config = dict(
    arch='resnet',
    model='self-supervised image encoder',
    dataset='patchworks of several textures',
    train_examples=145000,
    image_size=32,
    crop_scale_min=0.2,
    horizontal_flip=True,
    translate=0.06,
    color_jitter=0.6,
    method='simsiam',
    norm='groupnorm',
    hidden_act='celu',
    weight_standardization=True,
    depths=[2, 5, 5],
    kernel_size=3,
    stem='deep',
    avg_pool_shortcut=False,
    dropout=0.1,
    widths=[96, 144, 208],
    projector_hidden=1024,
    projector_out=256,
    projector_hidden_layers=1,
    init='lecun_normal',
    residual_init='none',
    optimizer='soap',
    beta2=0.99,
    learning_rate=0.0043,
    beta1=0.95,
    shampoo_beta=0.99,
    eps=1e-08,
    precondition_frequency=10,
    max_precond_dim=1024,
    merge_dims=True,
    one_sided=False,
    adamw_lr_other_params=0.0023,
    max_grad_norm=3.0,
    max_steps=5600,
    batch_size=128,
    epochs=4.9,
    lr_schedule='poly',
    final_lr_fraction=0.01,
    warmup_steps=560,
    weight_decay=0.0,
    adamw_weight_decay_other_params=0,
)
Rows from block 8, named by matrix and row number. Rows with one number belong to one channel. Each number is 50 + 15 x the weight over its row's rms, rounded and kept within 0 to 99. All counts start at 0. After the name is the row's rms in percent of the matrix's.
# convs0: first 3x3 conv (model.blocks.8.convs.0.weight, 208x208x3x3, standardized in use), inputs 15-29, a 3x3 kernel for each
# convs1: second 3x3 conv (model.blocks.8.convs.1.weight, 208x208x3x3, standardized in use, transposed), outputs 15-29, a 3x3 kernel for each
convs0.151 054:40 52 41 31 46 41 46 54 47 54 53 48 72 64 44 31 15 43 28 42 30 46 67 43 45 66 53 34 43 47 49 56 60 53 47 64 49 61 54 60 61 50 50 56 61 38 41 39 71 73 65 72 39 59 49 45 46 53 57 56 48 22 45 43 82 27 48 99 56 06 36 38 76 88 78 75 77 55 50 49 41 45 37 25 67 71 51 43 51 34 47 47 37 50 49 47 54 65 54 48 48 52 49 62 51 55 42 27 37 79 50 39 69 42 47 37 45 47 49 22 60 67 56 99 99 70 28 40 08 13 28 55 62 67 63
convs0.152 119:36 45 35 63 49 36 54 60 70 45 62 50 46 49 67 44 49 53 54 80 18 34 22 67 77 19 75 44 37 52 17 54 61 54 55 55 56 31 58 40 60 56 65 66 45 51 40 63 65 65 33 54 59 42 33 30 55 83 62 58 77 35 83 44 40 58 53 36 62 44 55 44 29 75 68 51 43 51 79 60 30 43 66 37 78 18 37 24 34 84 46 40 45 46 78 34 50 37 61 70 46 57 30 39 35 54 62 51 44 40 59 42 71 50 66 27 47 45 54 39 43 54 30 59 29 35 43 55 63 61 29 41 49 71 53
convs0.153 074:43 39 47 54 58 57 62 52 67 41 41 56 49 49 19 76 46 59 39 78 51 42 55 27 14 72 20 33 43 82 41 59 36 29 33 44 54 31 37 53 46 24 77 67 56 58 59 30 20 49 46 50 52 52 35 58 50 91 20 37 51 64 60 60 37 36 69 31 82 52 60 71 47 62 37 56 45 68 37 36 32 71 39 37 33 60 31 64 55 07 46 56 59 49 62 47 38 62 34 60 81 48 58 44 40 37 27 19 84 40 47 35 54 66 00 39 74 52 58 62 60 54 62 28 55 16 88 30 64 42 59 46 59 44 45
convs0.154 094:38 39 60 55 48 54 45 51 50 32 63 70 49 65 24 60 41 54 81 92 53 00 99 32 70 18 71 58 03 71 35 84 63 52 66 77 34 40 50 63 63 38 67 37 70 40 49 62 29 48 27 61 99 82 60 87 36 36 73 47 83 37 44 52 49 56 50 35 46 43 44 49 75 60 52 42 30 31 40 22 28 29 43 54 34 51 32 45 45 31 35 64 52 36 64 62 47 46 35 40 33 48 47 59 45 26 59 45 45 35 44 61 44 43 50 53 61 54 59 81 34 80 46 62 34 60 77 30 65 12 38 74 46 44 54
convs0.155 075:70 73 77 37 44 43 49 53 57 33 35 62 27 26 61 42 47 54 35 50 49 25 65 68 24 34 47 38 36 58 43 47 56 59 62 48 56 52 63 39 46 47 46 40 45 83 73 83 46 61 52 69 40 57 61 54 86 00 28 33 40 46 52 35 89 72 48 43 36 36 21 14 56 66 57 45 41 35 51 55 51 33 36 57 33 21 47 87 37 44 48 43 56 37 46 53 49 56 79 51 34 54 30 55 59 33 49 63 57 51 69 41 58 51 75 66 31 99 99 89 36 45 67 03 25 42 52 77 57 45 33 27 53 42 23
convs0.156 107:53 55 39 53 54 58 75 46 49 46 35 73 42 09 70 79 35 22 42 73 54 54 56 61 62 41 28 42 37 40 54 59 56 62 45 46 72 41 62 52 39 74 51 32 38 65 71 88 40 41 50 39 42 39 56 57 23 51 25 67 19 49 84 52 42 17 75 58 72 35 53 45 76 67 65 20 42 50 45 60 50 57 54 54 54 26 50 58 44 34 41 59 48 59 42 44 55 50 40 48 58 53 50 52 13 40 23 47 51 43 49 54 46 41 43 80 41 57 48 52 45 40 55 33 44 80 41 71 39 51 83 43 56 37 63
convs0.157 102:45 51 53 65 52 51 50 39 45 63 34 50 49 68 50 51 35 68 48 22 64 60 36 43 47 67 65 57 63 58 48 54 57 49 52 44 53 68 45 28 49 46 52 60 59 49 69 67 53 59 60 58 61 51 77 37 59 52 38 33 21 43 21 80 26 79 57 32 23 31 35 40 44 41 77 76 68 51 32 37 71 55 37 44 47 39 45 41 44 52 33 39 66 58 63 48 43 54 45 54 47 38 50 43 63 30 42 57 40 61 76 51 77 51 52 24 55 39 99 59 00 95 65 36 56 29 42 41 38 54 68 43 32 48 40
convs0.158 079:51 50 47 50 60 52 65 54 59 36 49 47 51 20 47 41 89 65 65 23 74 55 28 68 99 00 55 55 56 46 53 74 56 45 53 55 54 75 57 76 42 74 48 37 57 60 60 49 40 10 45 80 06 62 24 58 04 76 64 27 44 62 82 51 38 29 49 60 42 34 60 62 51 47 52 44 46 50 50 27 40 71 29 40 70 28 51 67 56 52 38 57 58 69 66 55 73 52 74 47 44 46 54 42 41 62 39 54 37 50 69 66 47 64 67 28 43 70 49 60 63 37 74 23 26 64 23 49 64 36 52 41 58 75 67
convs0.159 120:54 57 63 53 49 52 29 48 36 62 48 64 42 37 61 42 53 36 48 18 43 37 63 47 62 46 50 49 53 52 38 40 50 47 48 43 75 72 75 60 32 59 78 57 47 61 53 59 54 53 47 49 57 48 46 48 50 29 41 57 54 39 49 42 43 54 51 58 45 50 62 68 63 32 40 48 52 71 59 69 57 49 41 69 55 41 46 49 52 50 64 29 39 40 57 47 47 39 39 60 79 53 41 62 61 29 43 41 65 43 50 57 74 38 63 51 58 61 32 35 45 38 59 42 49 26 49 64 46 45 49 53 55 43 62
convs0.160 097:45 60 37 61 39 48 36 57 63 42 19 76 81 27 54 15 41 45 58 71 49 75 42 52 48 32 60 45 37 45 72 34 50 58 53 46 77 70 52 74 04 91 37 67 13 56 42 44 35 56 51 69 49 41 13 35 63 81 88 87 58 01 23 45 36 46 68 43 74 55 42 53 54 49 68 69 44 61 62 34 48 55 58 31 32 74 81 58 45 44 57 57 44 59 36 29 34 51 51 68 57 68 58 73 35 36 41 35 61 32 47 47 53 27 40 56 62 40 38 54 39 47 23 67 28 46 41 51 53 60 58 48 73 59 47
convs0.161 113:44 39 62 57 54 37 48 44 63 47 74 63 33 72 53 73 50 33 77 56 42 36 31 60 49 38 46 58 45 53 67 44 18 53 42 50 67 32 66 50 44 63 43 46 36 44 55 11 32 32 68 66 48 50 54 67 56 44 68 44 61 34 90 34 58 43 38 49 47 55 60 45 44 54 38 54 48 35 37 41 50 53 53 28 40 62 47 54 61 40 73 29 44 31 32 70 47 60 42 46 64 37 43 54 50 59 60 48 59 69 43 31 41 43 52 55 40 55 58 23 46 95 54 22 93 71 60 55 43 55 69 31 35 58 57
convs1.151 106:42 56 25 57 48 51 59 49 48 39 62 52 25 44 46 52 66 53 39 28 65 52 24 69 63 33 44 37 46 55 64 51 50 49 44 37 40 37 40 56 40 35 67 57 51 65 72 80 60 38 37 52 38 36 33 25 57 61 66 33 68 33 51 60 43 62 48 53 48 44 50 61 26 38 26 63 49 61 54 43 37 40 67 58 62 41 55 44 40 51 66 69 63 67 66 80 40 39 37 34 66 48 42 46 46 47 50 40 52 67 56 46 52 63 33 67 57 51 70 62 34 50 38 50 37 29 55 59 58 33 80 48 53 53 44
convs1.152 108:59 31 69 44 66 80 15 24 51 27 57 45 35 74 67 43 78 58 42 39 67 50 44 58 56 61 60 67 52 49 55 35 50 42 56 41 65 38 37 74 36 70 63 49 60 61 65 59 44 61 45 45 42 46 37 46 33 41 51 69 31 33 27 46 44 40 38 44 47 38 50 47 38 35 32 53 54 60 48 59 49 46 55 49 54 59 40 54 51 53 79 75 75 50 50 54 46 46 43 22 55 39 17 42 32 41 48 55 59 45 55 67 36 45 58 40 73 54 18 31 48 70 17 35 45 43 61 63 51 31 46 66 61 49 65
convs1.153 097:59 50 57 56 49 42 59 55 55 62 80 33 30 57 52 54 52 59 22 52 54 47 39 39 42 99 67 36 44 48 54 46 50 58 54 48 60 54 59 57 39 38 41 49 46 72 53 35 53 61 32 62 30 51 48 43 76 13 74 40 37 64 41 46 76 54 49 65 44 46 62 44 37 49 53 49 40 27 46 61 48 61 57 57 49 40 60 58 61 52 44 55 45 40 43 49 60 43 38 20 45 51 51 61 63 30 38 23 47 57 70 64 68 18 67 58 42 17 66 61 46 22 50 45 54 56 41 44 66 73 40 42 78 55 57
convs1.154 093:60 48 55 48 31 42 53 41 49 52 66 49 50 50 55 55 30 52 78 07 61 57 92 41 28 40 66 33 90 59 63 79 77 53 44 70 33 31 51 41 50 44 42 54 67 95 77 61 61 61 61 63 64 65 31 45 29 64 37 48 55 14 64 48 17 63 46 46 41 48 37 44 55 44 49 70 36 68 51 56 51 61 67 45 49 47 53 52 53 46 38 33 38 43 35 28 32 31 34 64 58 35 56 71 18 47 35 75 43 74 43 39 72 64 59 54 50 39 36 51 55 42 40 70 42 54 58 33 57 54 64 58 62 50 51
convs1.155 112:49 71 67 69 12 13 55 61 58 44 55 54 65 43 60 58 38 62 59 07 98 00 72 38 27 33 65 54 63 88 48 79 69 54 68 33 57 40 43 50 44 36 48 39 60 61 57 63 55 59 56 74 68 66 54 50 66 61 48 23 50 65 48 80 66 87 62 49 56 68 39 47 53 51 46 42 46 68 46 34 38 42 43 48 35 56 38 51 23 38 57 49 56 35 46 39 46 53 56 76 76 71 68 28 26 27 57 55 65 49 07 48 70 69 68 73 51 53 66 57 37 42 56 40 61 40 44 62 40 23 65 61 61 42 58
convs1.156 100:50 67 66 71 41 11 55 43 51 64 20 43 51 52 87 46 73 64 40 55 40 34 44 34 85 49 52 51 48 61 43 61 78 72 63 40 41 69 60 78 43 78 40 60 40 36 96 58 50 47 43 75 50 38 60 41 56 66 43 02 26 32 69 34 49 49 44 30 60 42 40 64 48 62 56 57 50 44 63 70 47 52 55 55 55 54 35 57 77 48 59 58 57 65 45 55 46 49 48 54 44 54 60 55 48 52 45 69 62 68 36 53 54 66 43 63 22 71 51 58 18 32 57 76 43 43 72 53 11 48 37 58 85 49 72
convs1.157 125:74 52 59 49 42 52 58 46 43 61 31 54 56 57 56 59 53 51 82 19 44 55 42 41 48 56 33 75 75 62 43 59 42 31 79 50 44 47 41 53 46 53 58 35 44 53 45 52 49 59 40 57 46 63 74 32 68 57 52 58 53 42 52 57 30 50 45 36 45 59 45 41 48 50 48 55 55 51 48 57 49 47 49 62 45 52 71 36 51 56 52 56 48 59 54 54 53 51 58 50 60 54 52 42 50 59 54 62 46 62 42 62 39 80 40 73 45 42 41 44 63 66 73 53 56 49 31 48 72 42 58 31 54 57 44
convs1.158 095:60 25 68 71 73 46 10 52 41 34 49 28 30 06 71 52 65 17 41 60 67 50 42 66 34 54 52 66 45 18 99 65 38 25 35 47 44 68 73 58 60 74 42 37 56 54 59 57 59 58 47 53 55 38 43 41 71 61 39 44 44 47 72 36 50 45 44 47 41 56 61 47 47 58 58 67 57 48 56 55 52 44 47 34 53 62 43 47 60 59 72 60 69 36 40 45 45 36 32 25 56 67 30 49 55 60 51 43 38 53 40 48 56 49 56 58 63 03 46 78 78 51 92 63 52 31 36 47 66 84 60 52 57 25 31
convs1.159 104:44 43 37 43 57 51 56 57 54 63 41 23 43 35 56 34 50 32 77 58 02 10 57 62 31 71 84 53 55 39 81 35 50 71 46 72 72 46 30 64 44 51 46 42 59 37 41 41 41 46 45 54 52 40 55 54 48 36 56 45 92 32 29 52 38 43 69 52 51 38 28 36 49 47 43 57 58 43 63 62 63 41 42 38 46 50 41 49 53 51 43 45 47 52 52 56 67 68 68 51 26 32 84 52 57 50 56 34 44 75 45 55 24 46 40 55 47 74 44 40 21 72 61 52 57 63 53 50 64 32 34 33 77 70 72
convs1.160 105:63 72 39 59 34 59 38 43 48 26 56 22 48 66 69 61 36 46 27 57 17 34 74 47 52 60 60 41 50 23 52 49 63 41 52 49 30 45 32 48 46 55 87 51 71 46 53 49 57 59 56 46 40 45 54 35 28 99 62 99 20 46 34 48 50 49 53 41 45 52 49 45 62 55 65 43 44 42 54 37 56 55 54 52 43 50 48 58 60 59 49 50 53 54 55 51 50 52 51 76 51 15 48 39 61 54 39 19 35 52 55 54 38 34 53 55 55 51 38 30 54 65 36 54 70 82 36 34 47 49 28 61 40 49 27
convs1.161 105:57 00 81 41 97 24 50 29 65 83 58 48 53 24 69 14 70 43 31 32 83 28 46 65 73 54 57 26 65 49 48 54 56 48 44 58 54 42 48 35 51 38 63 41 64 66 58 45 33 28 39 56 57 43 47 44 69 43 61 53 59 26 62 44 45 53 28 41 57 54 43 46 46 41 42 42 49 49 48 70 72 49 49 49 46 51 41 58 53 47 57 56 52 50 70 68 64 68 64 60 52 28 23 97 25 40 50 61 40 69 54 37 52 53 38 51 61 45 25 68 42 32 30 61 28 64 52 45 49 56 42 55 52 50 61